Rows from block 7 of a small multi-label image tagger, named by matrix and row number. Rows with one number within an expert belong to one neuron, the router's apart. Each number is 500 + 50 x the weight over its row's rms, rounded and kept within 0 to 999. All counts start at 0. Numbers have three digits each. After the name is the row's rms in percent of the matrix's.
Before each expert's rows are labels from the 100 images, of 14976, where the router gives the expert most weight on average: "top examples" is what is common among them; "patch colour" is the nearest of a few named colours to the mean colour under the peak. Only what is clearly more common there than usual is listed. The data: procedural textures in two colours, tilted and lit.
# router: router (model.blocks.7.mlp.router.weight, 4x384), inputs 192-255
# up: expert up (model.blocks.7.mlp.up, 4x96x384), inputs 192-255
# down: expert down (model.blocks.7.mlp.down, 4x384x96, transposed), outputs 192-255

# expert 2
top examples: pink; purple; pattern colour: pink; ground colour: purple
patch colour: purple; pink
router.2 112:548451633534425533477488608468606492472488430594489501466553526540477604534558479484551579498497515490534521479485486419465428515427571516491525552524427556556521554476475473499469478555507530
up.0 099:376582522410550514507491411492439504477440527457473476561543484489508382420475505489489534554516508458430505480539466506481472480583477480509569485443464577477498422532557477637492504566530571
down.0 102:613481498443446462515489411486586501493422519485416511522525445564495556566504466474443530418629522480402505501410584459548578583453434449491425541471433446521498556466413504445441497491616526
up.1 091:454583493534465592480534513471595571515501416399558511486563552532536502517453526537506492535521524527465321577520556549481459437462472438480538516562558451487525507545443517528497540550422619
down.1 099:449476535484568525495577475534552506492494490476553487484488476569426553487470561508513538438516506448573499552434526469514476559486416649413572563587525596536502367540475434488562499479482505
up.2 096:546535472572524547492410572585485488441528478528529549477483556552528549602572564470506447508529522539468427474505505492411502595580569571497473512574491555479405414562396521472463481590546486
down.2 087:516450537493451462458510529506480553546498507503456464557443610502615496464457499500494455573434456452631539494452473501516536473538593401512465471477507387494480507513503482500422485554542489
up.3 106:470491505673461552525503470541556469521512435512520532582519475503547574545561521514492448551493582474540354541526526571527557490515504524529413490522448457546516440585486548487492555559451549
down.3 102:412540545517549558519555440529605444458485534635571521497506462477490524499459463549483497520516511473595420593439402500455529498426547467435582453586504618485482543547579475567479542515464517
up.4 104:426556546434498482479510487436467593532614442453551452538515523396520511478564481440593503515463493570548566527542508539517559520594466504527508498463446490521501552485596486530453503366482483
down.4 091:523507516367511475393534557500420456555568536541506540535505535615524514482523503509500434479585528463537450487464382571576452504473558448470440419497576498540466460460484473476558544486487526
up.5 107:538459534534419470470456520445485523551488482544534554467466471550566433445483502495519532467471467529499487497548421477504505500483600489603522460548485441523469445475511512352499515388528524
down.5 104:527526476582523504465522580443442484515547515539502538604477558483488494400437581600482427606522533491588431520496524540513460527518607505507435460477511483496506461448448520552468481480516476
up.6 087:478559528565540477541471526492497471519506435522528488466626454528444500471501478486516583410445541507527479465605464456491480545502530467527546375497389505514515409465524525568637520516549517
down.6 088:593486616479528481466492589486469505482519465542461412616463571500533451452461463528426414520532493460502539568506441491481490442528431449542493499459586488497525508550528458435558515590563487
up.7 114:488578581580410587435524529578433470499562457521530612484561378577542544472564571523497546515465511443531409535535501596414439459529550510529559478516591506602408456482549556460505472519471516
down.7 122:437463426433508536565481504421534534483490562491518580503556446478471516519467497495495465506501406443495463546501600468452544540503525508550548591536468562516575419486581594474468478473488536
up.8 115:479460540599551547526515519509484511509511495560513508467547502513553469624519524419531547522513545518441434513453432527516511454453516492477450481469497451517557446494509495506431490515490522
down.8 108:434551462560450518473527445521531477526506531602473486428506562440495498326531555552479485568542527482511498552488492450505472459466552476499492514440516526456450507549519511555431512528544483
up.9 085:626499533374573503499399521444471468509417586553489498422536517506502607545537656462493406489535411496476520491462506484505483573497522488513433478504634533479509578538450517500416446476500444
down.9 087:495502582567467538506582419535570459524551455521424507467575505511499466503552487506515574483629520472511509588483482572477472491410554535527460470499422669473468540526502492535421461432450479
up.10 093:384573532443482537515527440466521508492518395399518518504481549522551461450473532522548511545619494489456349532519463523494383442506454400549528506547534560479453502546436484525460444481538541
down.10 088:562514548434511539429620465558469575475486503527501598463442452541434529507577495463475438389533529517481563566492455461515558492377398592455602561495435499475525513440524459474545466477556541
up.11 101:462502581592507431487584530474525492465470605528452564482488506546600546496438493547468546521447482519615528480486436473518476500521601514479441450561502624505509558506410515446451551406524535
down.11 093:530468440519503490468550497487560537479509540475554470484488539490543443407516502519489481574582502416669547559540489441504555487517575473477448482438482470448471438533431450587451525480490450
up.12 134:517570545567466517508493527530425512490535453543509610515553393559504523502602531578470487500484529431533323538493467617516493444490583479477613523494586475524412449415542457505477488522433538
down.12 158:449489378464451500522549503432475506434533555401469576468495470509498518525493559474471436481521443461453556552500669491491518533531493563541578610471503477507621465481516632505495514429536484
up.13 105:510476579533439536415471505455478492511530457522533550442439437520530487436436542520528523541511513535607533490556519447511492535510580513594521515558451476539487514378558524366555524314518534
down.13 096:615475449608549449489537560461451545524514506494546442589456466526443435493551511452423412549547534455517514491483485584520458471531541514527495430482540521510516506482464475514468454475490412
up.14 118:328469541635460538541530508499522474509528509515508518570485480458542505444430497576487529548463572449631460513481535469532480488514558528524433504527426513470459456467501544404485575378514487
down.14 141:423543487607607488513568434450588491550474508574516551463470465474499488542521464516449579503543459491622528532515435545498485473512584571507494476480453629497477512500496461585420492480451496
up.15 102:424568462630494562526508549521460459486580475550504548567570454483538508557491556540466551544474610499463391537465459636556464457477474528492481492496503474487465441444503540601417552567461496
down.15 111:368532383480480529526548428496624552492489497485519539452576519465500547443478491503520509616498482463606508625420567433475520448467514518461521531587530527454517438542585510563453442486457506
up.16 085:529529563511477478416500455548483487491523513380445482499475615505412434479495403505465467343452398489525433459492453479450444578528462479504557453415583484461469437451494484548430501448486482
down.16 083:481440573497443489518589484434547440491555485481512555527448544478435528586506551524428477528490513412457444545502502523520574464451478509503438441444492457619454419512444502570576470520560615
up.17 094:479505592391415537532424440538451479531485486458471516524486593563566468471463497443503423466480438472619478526490387500445422570605491412500552572454524572481392456493440452463524505488484436
down.17 102:500437471573533422498535403527524551454521437509446514523465530519530416459526498547528444463532524451558515615573525492483557469504371535456578626473448550557573560561506463570551498476490539
up.18 098:542406524454527502480499457491515493481513486376435491496479612560528446506447561424514457392488467569567486484483438466490479530538442420583557513485603437492455502495402447423549482498455457
down.18 108:421468521524517450457493463537498502489534447521471544558446612513472499445470563580483415486467514480485494547528494493393488462526442563489550526442565600561543534506433512570560569576501496
up.19 117:493540490542454462514428456533450500513484417390503470416522529550508486466505501514563508510552521556467501520552606493441482495520524518497560471521459556563533479518512536511547535462492637
down.19 095:482541492400543438502424515519478429446455458571470536516494572465468565419501526471453407569530434519464495467503530473543516516477484424557383493474568415482482467530549495501627550608609482
up.20 102:467466503549479584522392426460451493480503455462510557577453512529577357434506550444513562448474543479528520542530532535532546402548439556528536526504474492513475369507549501566500485468510517
down.20 099:532515505435524534488638364512526484503483433507509535428524435508558488382525502532504456406597567542485535581468495506557464524513533535474463535429474542530527569535517565497434532514547523
up.21 115:292446553636477486517616538480525517495577525557483492519563429463533518553464503498546535518508573511542399492447534521522487449484585464501461489469472540531534480485515476509437511504525619
down.21 120:423561489530506479509534486568560498538527514540507498390507548446463516396538594564521516512555414561569508582507506547484561485528553589531510474487423525494547445507409522609466505486539502
up.22 083:377591561505478533494479498555492491483492352352547518515552595523460442473527557497570514502505420486502350593481470540554376424583471425540563485514460536550438448484454444565461471497479579
down.22 085:591400478397556499510565491558469496476465499465498506527548517567443532483503579523490433377532506479540555591517550432507549492469421519469528601495443508496563459500451485548609451385537538

# expert 3
top examples: blue; black; yellow; ground colour: blue
patch colour: blue; black
router.3 091:481522444590514572509528507440499474507539538535454484458527505487516447599498557442461520421552500473473546480476504576519485455560479442485378516532591450483490609477476509525512465554490593
up.0 107:506549569543493547525519527489479485571500365580560475551478497439528539535541617510478625521388512540490566549514624508522568499462566487502582523468472424455398414483477428500534499467554484
down.0 107:535559509501517563445523468471561516464445440560516416478491541485511530485536486495535518509474517472457575509459470465517461391377531552537571574494504549503544575464547552425473492571541417
up.1 104:602472461464561539518531539558457499553528504516504488465472474546519473454508525518513548462539550529536470512445529513528404451481583492553487515480500488505403547543421501429557505395460480
down.1 111:460505437445498486524436465510531492482543513503548485442435521426553577585540590491474547489572517587548483525458529565498509544508487507640505496500448447462540357507501551544485502506555533
up.2 097:458541541451423479524509533479582477499495401422473527474483531527499413560420509565490467553598505433514421506514414480547322499547447493539534503516483549504474360468540582556505493489580477
down.2 096:449552608559533450465561419409534575526461380483520470526561443533453581654441468447556572485521519587480433500498525547513563453464474427489461459498429516509526456570463515512508534413418577
up.3 098:454529496439543490509468413580508492492567577586501469532536525484426498501553538484522388457509503517481643501482532451506467586511470544445461506536488633461458380460535480472495509569512545
down.3 084:508491517480457491513557470454525465461548433538415456516482554452569502480461619489486497486532525516503512465530628410510523556574441508608490528454541477503579499442486413479477453535507586
up.4 095:491497536470448581533562470479535501497522350429485522463523562612486490472461580586546469520588472525493424566523506435398483551477491446521515436503521544475489440534463567541501518513549500
down.4 084:533464587600500559538566400353461501536490468511493486465482530547593486470468506511559569452593490500551499459483438451499498461531574516452450427512450528602476515522468530507438505395430515
up.5 108:529593460574430503500445403497568480485439450477523509503454515543508429515450493525507411449591457463449472433480501480480471447604481516474468463501544536559541462592467515518495402561456539
down.5 096:543497558387553499476435450518427451460551473374533505398466498445387592453539466520428448501505467472489515405546526484516526466491483460559479459461538484491513470529436538617509372541519467
up.6 101:525496554436448500499491472467530504436442591530462494519489561532495495542441507524509435463492443506481489526490436310465492538615475464472523454468514590458461401583396427395443469500528423
down.6 106:376567542479574463551489520512539493538513491482628488469505557454465563483539597524504490596483477518549484587475564562480556522476521501530456496521523643565437411508530510578531494467388511
up.7 106:466480518452515522508511457473493499478445622598545472640555507471438433552480451443523415513482477447519512424453528472582465572493430540489499487519521608458494317496506500530472531510488548
down.7 098:477452464403463528516490519509507490486529520591527504483460540400537501500479591561490400497434498512467494614499534455468521556568430489606578524534555485517589496541455446517550486526505519
up.8 098:463537521444479521501465425482485441498434664574496539506593574537573430568449488556514487486494499471391462549471451435440459440586537528475494492524551672566510454564494567489497521486509547
down.8 100:547513469466544510485602567496451443437520437574571510503473591435483479441479516550572443599544530503526432544575392575521520516503579495552618509546531572502526567539489475540442482491463407
up.9 097:465534465513438492501471498497573490498529362395479440509527575560543513488476390538504470561491499520467424541531458473567495448472486468483510535582424474523616431559474508538481519578483573
down.9 089:548423566542479466479623387456549482493505457467519516558515491500498502519466514482541566473634506514583473485471462506502524440440541525452433486483440538543448487510428563547341475445471485
up.10 106:531506498501533432481518505438462483507458435532444475327633459571525518551569562491454600531477493545326425469474514507387565510501506463522651524490465447493514561434612448565423490647584538
down.10 101:635445497469520548456571492469445486481453493547504453617534475605519454614438426410509489500503506428443516525392519483477467434446544469447615549438505510483568603463504650429537517539439423
up.11 096:485534438508562535539513453565483471557507481509521481534425453492511436392488493554533558532554565431469500538557543524624501452571538575512483476541483462492485371500478506507513531550444481
down.11 107:482490471439455538558601471473538497500503485487469475542472459554553445563486564509490497484470527566569465476439501526443461466561484477552451521433493541482561527483465515540466516410465526
up.12 084:571486557348441476614532405493496483508473476452479481435541473503494507445479547486589556537547466522536523455458497529525597544448500512491469495507610555504432568423485524509493495452473439
down.12 082:532538492489494482478426523544468502511563533469510602522498547524524480432547630582580453521519477527539540465495499497488437471497421457595487417476545386517455487477489531584579556615499507
up.13 098:574517557544499508469539481501485466503545532534537516433502474578523514544529513549528623513523545501642538480552487498564515518499543551503513531514529444556481497471478456469549559452563469
down.13 101:592499481481495507465638338551413476441558566530441504455464537494536514555526550429512518496522512503547489523467499533554484516452530557584431514464471540494491492502457596461473482502543497
up.14 093:413560396567498563531480491524497476506446385394551489584506501565497409381475485560472433495526484519374487564520491537562522486455424513493560526504532502527553344512507442622472498608514552
down.14 088:568524536544537529513624409501489553521527453455577537429427542453476574522488485463481590507610543535572534448452491568486517394424588498447445467521473558504393426508550476568480482465491527
up.15 104:396563548516493413542536600528517496542510639466592507462507507454455485560351481537474552459391440490684558482502522481463494574580444459562435456545394561479492523494516519410545555339490504
down.15 098:433538536530564566414462386487459477553558499625476483488453510439530529526460493515491466477450417420439466541408416478490528536437579475539607556447410501483513534490586677422474520557504578
up.16 100:419569517499453533508530440481505428457499434446562528554495605516533541481485506512473505510508466606363394589553425496501566526609439487474546538542553583486549381573444473604444469612504474
down.16 096:494468457467555502472588419512438487519501473415475474466467536443469554551455470534442541499511526486533542515559443459505500515505598586440481487566509536573394446459485478602450426490496470
up.17 083:499491456382517521488473461535533556573461495492479509581519579540521503454426528461638459541516505406460460505489484491482408606524502535538559488429514517498482479483465545513499514514500498
down.17 071:483415495423520515438469606443630529523427536526464497462484510456422476523513523546493452463509490488500589430536514477542453619516465601539454483479534436501484471504483518532455491522539467
up.18 102:508527423452597509440557498571486468488564513518563507593512567441438581349457459478555550462477549546528538506522544475537557496423533541494512400481465439497527524495395485489492480447485469
down.18 099:510596535508477482468434553518547532567444579426501415543446489557452487561546454504452471561547508500572398402407433565527438524460445375562440471529512511477501561488510468570437497434468526
up.19 115:632485493508505576528475488513448527493399369436502517448432493474554479526570521537505482552569496550417473482519480501541470482376523418481613557531533472480426488520434460539480523489473493
down.19 120:444514499504543496443554496503518461488488477517498514488465392492498553529518456477464462401483482524422384521492488536476510472419474493535650469504510480471572544462530529450619486486556600
up.20 095:419543535437530521507490459534453410532523571459528521559534570540522434520426477511533431507445520549481577519511517453488482465530504466461462492522494550515588452556541483524537518550440548
down.20 092:485527638512505504518498433520524445512491478514529473519466544483439499456537495552552584547454457506492533503529518519475482458486571399503588525491498594489418566513477467460355552510424527
up.21 115:589504477458488505459497477499500468526491578421458533371498500511432563510399502506505563515404493438587490549555524520504532551553514458537537463478408464498604599562462476467480542486364509
down.21 112:515482442491584500471511438477466510494467508566517526538465487467526465512560560490489416599514489493469446597510507522489543542567592552536597529440493451495571486598414607469530519499501468
up.22 089:479484446516547527503524463574508477486409496575503527549458497467558480336506546555503503550488506464506568475568565478494546555515531578451452354585495519481537382541516537544500466496458486
down.22 101:453475530477469505499466581416503522461501517497477460527427472534492480574470536437514559495523466522452475432480568474493439465490499513573444409547486478478499552509601510532469539523485557

# expert 1
top examples: green; grey; ground colour: green; pattern colour: grey
patch colour: green
router.1 102:485553533574533447542529430477499544452496529455498540496406533492600445424444571445463399514464517529492525476491442410485558429635530469467545465554512451489448410521507503465520461486539477
up.0 089:515503479512524458567520546502511521515545527621482567522451584437516488527522494599493539503547543562577474526480552489520433492486588579535472506490462489470476506571506513414536566438518490
down.0 093:460521539490459525533472498429485527527400523461482562517528511462607470550473622551459580495579501484565499442425442477555551506526576411551287472520519417499485419519457545522341529462549475
up.1 076:523432516473643515488483510557494405517527490529485518516527554478474485470494482565493617509471511545493541504465491410416388470512495490462497482504453474455509514547526494451516491449576412
down.1 088:490570499500534529521568369493540474509447520660551494516446498475431536507460465474539535541546509515549507582537452525541505502446583511530469466478479624484464644505515573566501570554501501
up.2 115:497615578449550523549535574521470454573563569560564472495548463449480535416451570575533534494484524473481571490521571527548539567462586518531493521513515507520505510370399439480501527443537491
down.2 110:502423438490445534479593478439453520510469462441430444500501485626571398503419577473534543386506495451460526615426541408537494508519412604446536488516526440492599505486500527544475477486524580
up.3 112:408519525476541518494470520492491443542485530541528504525559611483526479530484450544567533457567547551359488498440479514467423471437484538494548578464511608479549429566425451643488406605554518
down.3 109:539516544463547464430564549476422478481524486418478527457541541486531438513496461476459548533485492527482482460485550439475486527608487475477438494560449437492437483511512442498502486428511532
up.4 105:622486490497543482573501527545436518504567420445530496470432521521523489469572512487518516535564531549581485515479565596553534502438538529524476595547518473536504563504392527446530540442472502
down.4 118:427494460472504473503495530469466503500498514371485528511483540452561471528559600558481461476534484488501557413541595487488522538583421579512418528511528532516599344515449503507417460433416459
up.5 134:469517495451422469478530487477416531508473410459478481476539469512485604518557510471496466512455517515536444522565500593477514524446540438476405539528524579500576572499536477485483478517415571
down.5 127:553495536473506479508516502541446502513473485446490506448473524445475522458439398528513572589581564495636522468496455482486518504574585542453340484515446494459427456513497436503364532420480480
up.6 121:456599534464441464525424523490452433531500416436532493424534529572512583436503458520487455440568506522480426533525469596460514502526517504541452550431455589530552547492509506495430477498438486
down.6 128:480475513396493475533526525424440524508467459457542449456527570472542506573399513511462499535478581545589457526486492476504514537518489383518415458499526439527424417529523446511475523455471495
up.7 096:497571595387458534460553538542451423489534530566445489393530554538518556530559556473543510430479454533495502489482462479560463466540532512592517504483484550503485567440476431471519364446494586
down.7 091:421459399534449499569609432519519496513463411542499569473447508408559498603553547372411498503564495552503553508514485495589468423525557488590429500532410466612564486493442533583503526438462490
up.8 107:496526605364435446519523547470499457545544544550458532380501589525551524516515485509560442502502522553553516419523609477532532605568545486556449478501499597513531585486464510490466458465481483
down.8 094:538489445495532511436536420572500412472464534495456591458490486441486546459566486454393512535598513563532492465496478483522448483446612501554429584486456443511491535502486595467445521481538498
up.9 104:537514589508411520460531526420524527511450522655425477404620487513480539624489457432490507478484486541512551469467480482454490620549520510499459456485529632494490519505446497477451441551567482
down.9 101:418434445510497570410517520445433508469487459449531498550486525565421502443523488491500463463428471535508474479523593517495446515564421525473607573559543523514513495461474494448542492409471620
up.10 082:536568579429510519483502559569549543492549487442588535404502658590521503435465478510526573474552582498530460533569486486428469593496538484488473486505479531457565487528429508500569528491510409
down.10 081:463515463446647459507599532511530529476477516537515471575515585488436462478461508545530562458494507534522496558544532562455478556445576516525517532506478558496490520438508465506505416432481529
up.11 097:413531535515431525460506585492494414549526542529488503502535481562504514503436492565416458444390490437600484477519490501483505488631533441571450404526388541564586481454579618464506492455491509
down.11 092:359493430425405475543366513586484567523459546525464494427474443452540529478554502486505529519573445483508437525421547593481511519411465429581529521478535496467572513520492542486573497488456578
up.12 090:553505566514510449496519470491533481602540553559493524585548510466579475459485503515484475530491508578585553531521511522464544500451556529570613595513502490535440457426533499544527493456490495
down.12 098:499469497547472559514591464470464503511583473508476507573478547547592467550405536510534524487576472551612566503516427553477497525546512458494487496513485490472436456462503554494399504502451536
up.13 104:535466558493482530542522562535537493556515429501480487386523531551560526482503564480584602459502570524612401558504474573533534579555515497514450427515449480519544518516515520496528459520439472
down.13 099:530522533567575521439593488501530510471522513474489476505441548502455468494558479513523459407516500447500565488517496515471480463446510547509542534517508630513431575467594538461455482470471495
up.14 094:545469554486628513487437554472531476526513487550508541513587561475455511425469500503528662562547514479438504479498472455463439528444534597548397476479439524491525502601472506508490484471512442
down.14 094:487532552555533509489502484504517443485502453589491536507512504441556455455448492427509631530535543523573493496536420556505532465541525455456319435487513503499386581482494463516459511532436585
up.15 105:413528491451465478458411491476483425590458493517473503514521622478519539532473518522523497449571509493358474475458491465436494509432505517465501562468484510485487450601449494607500413559511528
down.15 110:565480476461494462479559527450429456463534580448460504504546516480572453509451472444497528482485535457523509491552517418475554532615475514443438520484464413515421523536447450505440513453480441
up.16 110:457522429496547524530450517466535479496428495415593515494549584526501528464410503493482506475548530594460507466471477373484453458498561521557480499505413512511629476502580479631514467574439570
down.16 102:542495371400520480478470589505422518437541495543590500539499641413407510484513638480503386542425513554479489522507563416505436479549480486603520608496493397498604398473542539440573536460552509
up.17 119:541513500545489483496456453442434497504434519623519544417578535583548533493489531506538515525472494564498535535538537454422523552422585518476371448507551579516561610563455557413519499471541525
down.17 117:481457508488565525484505540507381502455466474511544488523498519518430531506533624532464444505523470498483437432595519495500472581524495594529582490532541454448573504466502511600535507435559600
up.18 108:489594511428499427471473533464441503540437468428572463416587414509541496460550451491480442516435439517527489525582470594512621580516505495497518519557554603531538531491430470431524484521463433
down.18 104:503501386468465468473458508581480510442497501541445551477519425519554505359528441443457509389517474535421443514502500497532476528501520495493454513477484394521543488549512530379549572509553534
up.19 080:467506497448489562512534516526599538517506495516486547532480543381528470580476471448530568477507560464608444456494526537510473479391454452469545501445457467503561438480459453405509499490481506
down.19 088:558539487465520486507530493458583518509471508520544555469481507498513498400569578571494500456517479451463528456509411506484483501424576527525501512524538608505580541463520557619353489550470430
up.20 075:473475532485505550554519520471567531480473496394460480523450511457509519499470473493558567438497599426669445482567557562568494556469420507493554477524479505488513526431523431528406564472429411
down.20 081:513536456449504526495499528427518496502489550517475567461419530408485445364537502540470518468448470551418537482479502422534553483425508530595531543492600580475425538512540582505447481546506480
up.21 105:482471480497457474480543496503521435592463412593513551598520439411476454449564485463507579496488541482599502484600467572530491450468511477445538460503535496519562457494592523497385460604574464
down.21 100:524530554509536471528514533484595511535553579476441503462487379512359537494551431426510517528436450593416444412485540525509454485524538420512525520515437445498553628592490510465533476530482499
up.22 100:542491593538405485459473487460477542531506550593415480465533474560517607556513563499401467525548472537510557461531497486428466628591521487491452470463510595537531548445486527480472528514527504
down.22 099:458441467392502460433513551527469430487502461410532549552472554508502554444520515507541435494477471512490548474605520450535483493443449544485612585550585482399484492458493455470559475546447542

# expert 0
top examples: grey; red; pattern colour: grey; ground colour: red
patch colour: red
router.0 094:549446548478549518491489421505472525474519477509494500562539516518501465556501527478536457456576543536479466525485516609489578592541527521527411577478562424549448473446465535527513529541478431
up.0 098:485462543410463561547535460581499464603596516521551510459526553527583488521409526461593551526451509466544498483528468387516486535558539471430508406528531455520540516547517497421522467452482585
down.0 095:513453483447525501412509550526520452455486486561481522481492578458543494511473448452487506558362480527478562510460568514486662544532513525592603402533502448540434488484484382515550516517524483
up.1 091:393479468462503489502485509463502493476547601591465476494513547455512573531482430506582425458491534514454448436524528526497461563503527556470448442506540561492529366589499490439476482496536520
down.1 085:492494535517478492427473615435442489485526564478598517609484531516565417491428498494453449512464492518464577417486585449511517468453483514587533574505554472505500555504483471412497515545479454
up.2 095:501533491500460472524492495458449478579503508618536501549480498500525579497444479534508521504570491517419492491489529507498483516513584526533458598439587554479511487639375448510488496619447566
down.2 090:597506503498481477499508588475484458537504476521551474581476585607550516582468499518476475451465499441535499449528454563462486491420560490585570555564470426520540544452526571512552549543483528
up.3 122:456539481483390557518574499496569562486462419459491512349528489502512555451511489540466649515486503518528478525467467516482507459493471466488555454517454547513564635485491539469544491456522457
down.3 136:354416431514489511604464488510517486487509493416498504395504436435458574563517641532513577470557506501522538530519530526468517458511461583495474507477497508494501416467567503621480511448509565
up.4 085:345533489387498449490537482517527475478486568537443526543532566441586465545434431451476461481514529491481439470476440511451470555526517497470421531444660567494494421643446507487462499433540560
down.4 084:511477482405577516528457590433511453512505529529546487566534548523532406551512531547521520467528525482415542469498565500491462487511424426638501588501462351529616523502470530416557503511526491
up.5 083:515448445485491585501495533525496557479582474478509457392505525533469559320456537513524634504507526538569537490592542502482542539500604477500476397476380438537549521475537463445473495429506456
down.5 082:520473426579485493546516474538547567508520468460447476589580439588525520340468568457499494472490494452501512465604516417498428448492395477461558622514511493471478602544467568496579483480528494
up.6 117:514463498502479471503557454463509561454475497472461502395526566494586590450520504506494510499443482541518538497465528428492539449513546535507442417594551468529584604586426547407479483380479501
down.6 121:424472515491538492506525555545418576489492471390526438469473489500480492587498545508501487480516433534556504492565536576483480520513492572559430333540516522521469371561522344578490498354366587
up.7 110:518504533557561491479533559557565504521519468404485452514503592504473480610518489522510443483501517568540428562566510499543559523506420464549486479536471472543478490529552479571582522634522549
down.7 115:493440501485484438407429504473460435503464454567558440494504545414523563572468544456473496556427511482493430526453466461435448568498503477565532503478490442444475619499537540493546496607493525
up.8 111:510508469586461470507500463516471565519536503533526546445500494538481490396496492534530598497395520524460479517538527484458481413547524495511552379510487488539621484583472516470509509547524582
down.8 115:548465582417498499509457480573389533514531493582511460378509526421588496574461506523467564468566461456428525545544487553494505535466532618435506497480410433477452492498476461396373467449552505
up.9 087:523497596424529489451507577490634462463526654568466463540502555489507553525404512507531498473462440476557557492471515224492547635562481473517500397489452508449492490469549522381508462549546377
down.9 090:371498413602457512486561604590514485525450484432475531495470573494452444548556585465480409441502528527593515580487537512503547516528470615554537507548486525447596493483558428578540501449509583
up.10 096:465486401496506500492497557533531496502507556549467510443493586539545559411426531525501643467550487409481540499533489462526471575500495536532427356473418503530596383554497487526525496483526454
down.10 102:537407462506453486478530555387520521521434464427427499574554462574515483427497580477595535494399481489468567488505573427537467492470417486478509453511616525469514572495597472519527495546559482
up.11 108:510566477572540453541540548464465597534435498497507482364553481556443546559434485516448580479520485567525416468528534500484577600540505485564572382511502726467609558579466511536510559580499519
down.11 092:550454610478527412473482501475580539515419496531500444485480503554524506589446552518446510423507504490443460485579496562512472470531402474463450392464441425516451566443446430541479527528558573
up.12 102:532489456409488420471512549515578519460443482429473574505458584516535570439457459481518572492544450440419450522486511489511439568520438537462457455485581434511540514578445531463539460457531418
down.12 115:414501418432454515528464472468511530504470530463395501463525447463586527430559619490534539449492458531407486491452561466514497514536403435423451529505498552497609478491494613493433509483532506
up.13 098:520551591471465412454522560477508499497576549515498503453534506482462516540446441478540521493426401453612464395473443472434503546624484474589550510418435566513510508412452464458556470544522494
down.13 084:598336501540493506504551603461538514554494462581520540533432464547480462534480470479491424371530502455513579532531499435470522503593414522565501541565456464534447568440456471452496493451511473
up.14 098:504527492623465524485523479501493553481482502529442550418523512496460528401467479536500611482409498530484477470488567498519491400494532454529581341506486497502613499560467509550469470575517541
down.14 098:612487537396494496517438502542348536451486473531497460364471553365553453545472481512501600396513488481400488504529499516492551518470539544411443472525502396466444365527492451486399499498491491
up.15 083:553539508460537580606571547511469557474599562491492528464489535499508501417419494466507555529492522538585502504561469490510484485488589478570503420438410535518528489550466509422544472433489467
down.15 085:562490428568495553441565590474491573514503518473578532624515514581430444450394521485523419545461540481477432479531530439521483472500451477564607586520520478542495594521453487460605549498497449
up.16 115:468581564568499551521468479567488484534574362488589447548515536522587514415494475506561506491560534508479433444605504528391475570570509546538613574504493486495459402541501554580588500571561505
down.16 110:338561433533499550556460569590457460469529511445519482392496457434439516459607607579600420584464532562530490458586522499499528482393568476582516579508503511508559461463479600459480501518475439
up.17 084:388521499444513439543594513525498437495514608520530475539523522457584430525486497447453463499532527529483390500448494548520480495564511543482403556451650534479495478589481418572491471569496637
down.17 083:576502571468434434518463603463516471493485453513502505551530556555607450520429573447519451541414481503462552402451522355517491471549469431571527566418464449458444551478497487439465498619454485
up.18 108:474550528370518434505417478531521537485439576452488540480544618488537451453370460546514560479467451491444572502501472471453524523454431534510419481532584605507475549507460536530530431407593391
down.18 103:443473461432424512488500518535539515560462538450461526445505419486594509455547661563417527415462479517472471473511548569462461563501389563561448519512446494448574482531405547491521536492602583
up.19 112:354513469462531514489531472514459496507461574511474499533552603501489396493425500473464520446476558452450494484488483420503397509590439436498486497530398575539541468466483448619483376558524554
down.19 118:506542458580528598472510378481545593446524461518553453515473549505481527437519482531398511565517478462587560547440476498474481491456591497512531541467523502475468439437562553497572502499483481
up.20 098:408511484450463455426451480544493466475476618474573466518545568503494511515472479536496469446561512468405354549529475526453432603479533498434534468511605567523519442621443493448453482560496554
down.20 089:549510532435468504510418552389432506536544544583618497508535589466559444491457530584510426575461537470408703430453487443448462545513546509534508508462512459537456519548608477429500554608448475
up.21 082:541493511490455459562502531595542435448493583568434490529524562457491510519429472526571501525452498509604482448472499341535408484496510466456540365451437556485467419448555494423567485508477474
down.21 083:486580468595501529469555528572505507424535467452514519542479579517465525547465593432411430527467606487552548557513478566535589550513476565514550509491565493565501474544525508518551559476565567
up.22 093:415442563483456512503540427502551454454499569483490455468541522528537474533415522516488489432567492493572508483446492417491506477486503486493503483485485494433547434575474553371477469449519588
down.22 098:462537550580444484441593483502502462484488564557520438507486527490458497417507445462516483553487462549510474569506485544435590534501541500539577486515478553462492612484462417519462510499512417